Weights of a small spectrogram enhancement model: 15200 steps.
Rows from block 5 of a small spectrogram enhancement model, named by matrix and row number. Rows with one number belong to one channel. Each number is 200 + 20 x the weight over its row's rms, rounded and kept within 0 to 999. All counts start at 0.
After each channel's rows are labels from the 100 clips, of 14976, where the channel reaches its highest value: "peak in band" is the frequency band that holds the peak; "responds to" is what is common among them. Only what is clearly more common there than usual is listed. The data: strings of digits, spoken by a formant synthesiser in many voices. In brackets: how many of the 100.
# convs1: 3x3 conv (model.mid.1.convs.1.weight, 48x48x3x3, each kernel summed), inputs 0-47
# convs2: expand pointwise conv (model.mid.1.convs.2.weight, 96x48x1x1, transposed), outputs 0-95

convs1.43,202,161,174,201,189,212,215,178,207,208,191,226,193,191,209,181,201,155,200,205,191,202,159,199,184,159,233,210,217,185,185,227,199,205,220,193,209,184,237,175,193,207,207,198,210,147,197,179
convs2.43,218,202,224,184,193,210,166,212,163,218,203,212,194,191,177,205,199,207,217,202,175,220,163,215,201,219,190,176,206,185,202,197,201,229,228,230,177,201,247,188,197,186,205,200,170,198,164,158,178,216,235,205,157,226,225,195,193,185,183,194,197,187,189,192,201,192,172,191,165,202,200,186,203,203,203,184,228,176,222,224,191,195,168,232,190,242,167,204,199,205,193,182,222,183,245,195
peak in band: 2000 to 4000 Hz (54); 1000 to 2000 Hz (46)
responds to: "five" (57)

convs1.0,169,204,169,168,209,170,229,192,199,175,211,188,238,169,194,191,206,179,187,188,147,178,194,179,197,182,212,202,164,199,190,219,229,187,174,206,201,214,181,193,209,197,191,207,193,231,208,180
convs2.0,194,202,232,200,233,160,198,225,215,222,217,200,210,160,200,170,241,235,181,221,210,159,191,190,173,187,183,210,219,163,153,217,224,185,185,202,197,209,192,190,189,194,234,224,198,189,210,203,164,198,216,201,218,226,199,225,199,186,190,160,208,231,220,210,204,216,208,167,199,201,232,215,179,189,202,219,185,177,234,198,227,206,191,168,224,199,194,194,197,183,218,186,192,187,203,192
peak in band: 2000 to 4000 Hz (73)
responds to: "three" (68); mains hum (33)

convs1.34,215,214,213,214,207,190,235,187,228,189,190,204,229,193,193,230,213,192,155,203,184,218,182,227,189,163,222,189,221,191,205,203,210,188,217,210,148,177,190,229,230,224,191,189,219,195,199,226
convs2.34,194,190,208,180,174,186,175,200,210,202,222,230,147,199,217,177,202,176,168,228,186,190,238,217,189,204,210,179,228,207,220,188,223,192,164,246,203,187,233,204,206,197,151,206,170,236,212,201,180,200,215,220,180,213,191,198,190,208,179,209,194,213,193,192,183,192,190,165,197,184,201,162,221,174,217,184,185,163,191,187,182,184,204,178,201,223,182,212,186,219,201,204,219,228,212,233
peak in band: 2000 to 4000 Hz (100)
responds to: mains hum (67)

convs1.20,205,198,197,233,176,180,211,189,211,187,184,203,226,199,176,211,176,154,194,207,182,202,217,198,204,192,193,207,207,219,201,196,204,239,223,234,186,226,185,213,191,250,183,202,209,142,186,198
convs2.20,182,172,196,219,196,172,197,227,134,187,216,210,194,196,165,214,200,218,195,172,210,212,177,191,197,168,203,208,186,162,178,186,204,188,201,187,218,170,213,192,214,172,195,180,191,212,234,213,184,181,193,220,194,223,194,187,225,191,223,202,212,219,166,233,217,199,178,215,247,191,219,206,198,200,204,206,163,171,204,219,200,194,208,149,180,192,214,179,217,211,187,201,170,169,195,181
peak in band: 500 to 1000 Hz (95)
responds to: first digit: two (26)

convs1.18,196,201,173,232,203,207,215,206,221,206,198,206,175,182,176,230,184,209,209,190,221,239,206,176,176,193,209,227,165,196,149,197,210,192,183,180,194,245,170,196,206,197,176,183,204,174,195,185
convs2.18,200,183,189,227,170,195,184,178,225,183,219,178,200,211,172,223,200,191,208,190,164,211,193,212,173,187,204,215,198,233,195,204,214,153,187,175,216,231,190,196,186,214,228,233,195,225,195,238,177,189,212,145,199,186,198,208,227,197,209,167,169,227,212,213,214,196,197,201,209,198,190,197,226,171,196,193,184,189,174,203,218,214,175,227,203,192,171,207,206,260,179,201,185,202,227,181
peak in band: 2000 to 4000 Hz (100)
responds to: "three" (72); first digit: three (39)

convs1.6,222,188,216,189,211,236,209,198,219,197,236,205,191,215,192,206,251,209,213,179,197,198,211,206,187,207,242,218,201,186,194,203,195,165,157,160,200,199,199,173,198,191,230,201,182,241,194,205
convs2.6,193,211,233,208,210,175,213,202,178,164,166,240,217,194,169,215,195,208,162,200,227,201,177,197,176,142,194,211,186,188,209,206,206,177,210,202,224,174,215,197,216,184,195,194,211,224,211,195,206,219,204,230,224,214,198,172,246,209,207,194,209,217,198,220,191,179,219,212,238,210,239,197,181,207,184,188,192,145,183,217,199,180,197,199,174,193,191,202,203,176,170,177,199,191,164,200
peak in band: 500 to 1000 Hz (48)
responds to: number of digits: 1 (59)

convs1.36,198,153,238,235,185,200,212,176,181,181,213,215,199,179,199,208,196,181,191,192,191,191,203,189,211,192,229,199,142,211,218,171,229,184,205,201,210,169,215,178,203,178,184,200,216,172,193,173
convs2.36,202,239,171,217,181,225,252,185,216,234,208,228,188,216,217,186,202,207,174,206,215,235,209,205,193,204,213,229,205,162,222,219,183,179,177,180,196,171,199,201,206,208,200,234,189,194,215,200,176,192,198,201,225,219,225,203,191,226,199,222,210,229,158,200,237,219,185,219,185,185,190,172,191,233,205,203,162,214,180,222,189,225,186,237,202,193,172,210,184,203,207,181,229,180,197,209
peak in band: 1000 to 2000 Hz (100)
responds to: "nine" (95); first digit: nine (51)

convs1.11,168,162,182,182,212,202,219,211,171,190,238,213,195,202,187,166,214,230,211,209,179,186,206,193,199,188,181,241,209,199,187,199,204,214,199,218,220,201,225,168,218,197,239,194,157,190,205,177
convs2.11,211,194,162,179,191,194,194,207,194,218,233,175,219,222,217,187,181,189,182,181,221,227,229,157,199,187,214,176,170,218,170,181,215,188,210,193,166,188,181,172,189,198,210,206,173,205,180,200,159,182,203,183,223,192,189,207,211,173,182,200,213,204,215,206,180,189,190,212,221,199,193,184,185,232,184,187,205,195,201,183,229,187,204,211,201,248,238,197,227,167,172,217,213,257,219,210
peak in band: 2000 to 4000 Hz (100)
responds to: "eight" (61); muffled (low-pass) (56); mains hum (53); first digit: eight (40)

convs1.26,165,201,203,186,217,209,188,215,195,210,225,201,226,192,195,202,189,219,211,201,193,195,228,190,210,204,181,197,153,240,195,190,200,213,186,141,188,184,197,151,198,217,217,195,168,187,198,166
convs2.26,177,175,177,224,201,185,199,195,154,210,198,194,231,201,208,195,237,177,199,173,181,202,210,157,237,168,195,164,208,174,181,188,206,214,178,223,237,196,180,192,221,202,182,206,194,215,223,173,237,195,220,199,221,225,203,206,210,215,207,184,177,203,169,168,180,195,219,203,213,170,169,220,218,176,180,189,195,197,206,179,185,222,229,188,178,217,206,159,210,210,176,203,190,181,218,185
peak in band: 1000 to 2000 Hz (52)
responds to: first digit: zero (37)

convs1.3,191,174,162,235,202,210,165,194,217,214,209,203,191,167,201,184,201,167,192,228,188,206,187,195,239,191,208,192,219,213,192,200,202,201,149,210,207,155,193,184,187,186,186,219,209,176,198,167
convs2.3,209,195,200,199,261,161,181,234,213,187,200,169,196,225,200,186,193,206,181,183,215,224,204,213,199,215,203,189,215,204,216,233,187,203,217,233,213,206,158,171,162,204,191,214,194,196,207,199,178,186,190,175,176,232,190,210,253,187,227,190,181,182,206,195,247,192,193,218,224,219,191,210,217,199,222,153,225,186,196,201,215,219,204,174,185,201,194,187,195,203,203,216,232,217,192,224
peak in band: 1000 to 2000 Hz (68)
responds to: "four" (65); first digit: four (43); first digit: five (25)

convs1.42,201,225,204,206,185,229,171,222,189,221,212,191,175,170,209,196,200,220,206,200,222,178,185,188,187,284,174,221,204,199,222,193,208,194,197,218,230,173,201,201,178,215,197,197,190,200,189,197
convs2.42,151,212,204,189,217,190,170,207,191,182,190,220,196,182,241,206,197,201,179,201,152,172,169,206,204,226,187,218,215,183,204,192,149,185,195,199,206,212,202,175,191,188,194,192,211,222,176,198,216,190,194,204,223,183,200,186,202,167,163,201,226,159,210,170,208,216,196,269,185,186,189,188,186,224,204,187,202,210,194,189,209,196,211,198,198,232,204,187,225,201,197,169,250,198,199,184
peak in band: 1000 to 2000 Hz (45); 500 to 1000 Hz (33)
responds to: pink noise (57); clipping (37); rumble (33)

convs1.15,150,193,214,184,194,196,206,195,177,193,201,214,186,180,193,203,205,200,206,186,223,204,208,212,197,181,198,237,223,190,197,192,212,183,207,203,182,175,213,207,216,200,290,200,174,182,211,192
convs2.15,176,206,213,221,181,180,199,208,218,175,191,199,176,226,183,189,205,213,172,247,192,191,214,196,176,182,205,189,226,212,161,191,200,199,217,236,166,210,204,197,221,226,168,195,193,228,224,192,185,235,198,233,231,181,202,213,211,194,148,171,178,173,202,209,173,238,203,193,219,191,176,177,211,205,162,198,206,214,231,205,188,193,208,201,185,193,191,211,209,161,215,198,168,192,173,198
peak in band: 2000 to 4000 Hz (67)
responds to: clipping (72)

convs1.27,195,188,202,186,201,225,195,190,210,207,202,194,180,187,199,217,214,200,207,203,104,169,208,208,220,192,235,193,212,187,199,208,191,203,195,193,208,258,196,195,204,185,196,206,182,201,194,201
convs2.27,206,220,224,174,158,192,192,178,180,185,181,173,172,239,214,202,187,229,227,192,219,196,200,183,210,199,208,189,186,193,249,224,212,208,200,164,194,159,210,220,188,210,180,236,192,169,210,191,189,193,197,209,219,219,169,202,227,162,186,206,213,185,193,182,217,166,189,205,214,221,217,190,211,243,198,204,183,222,198,167,189,237,215,181,185,168,198,192,212,183,200,187,220,231,213,185
peak in band: 2000 to 4000 Hz (73)
responds to: "eight" (81); first digit: eight (44); last digit: eight (26)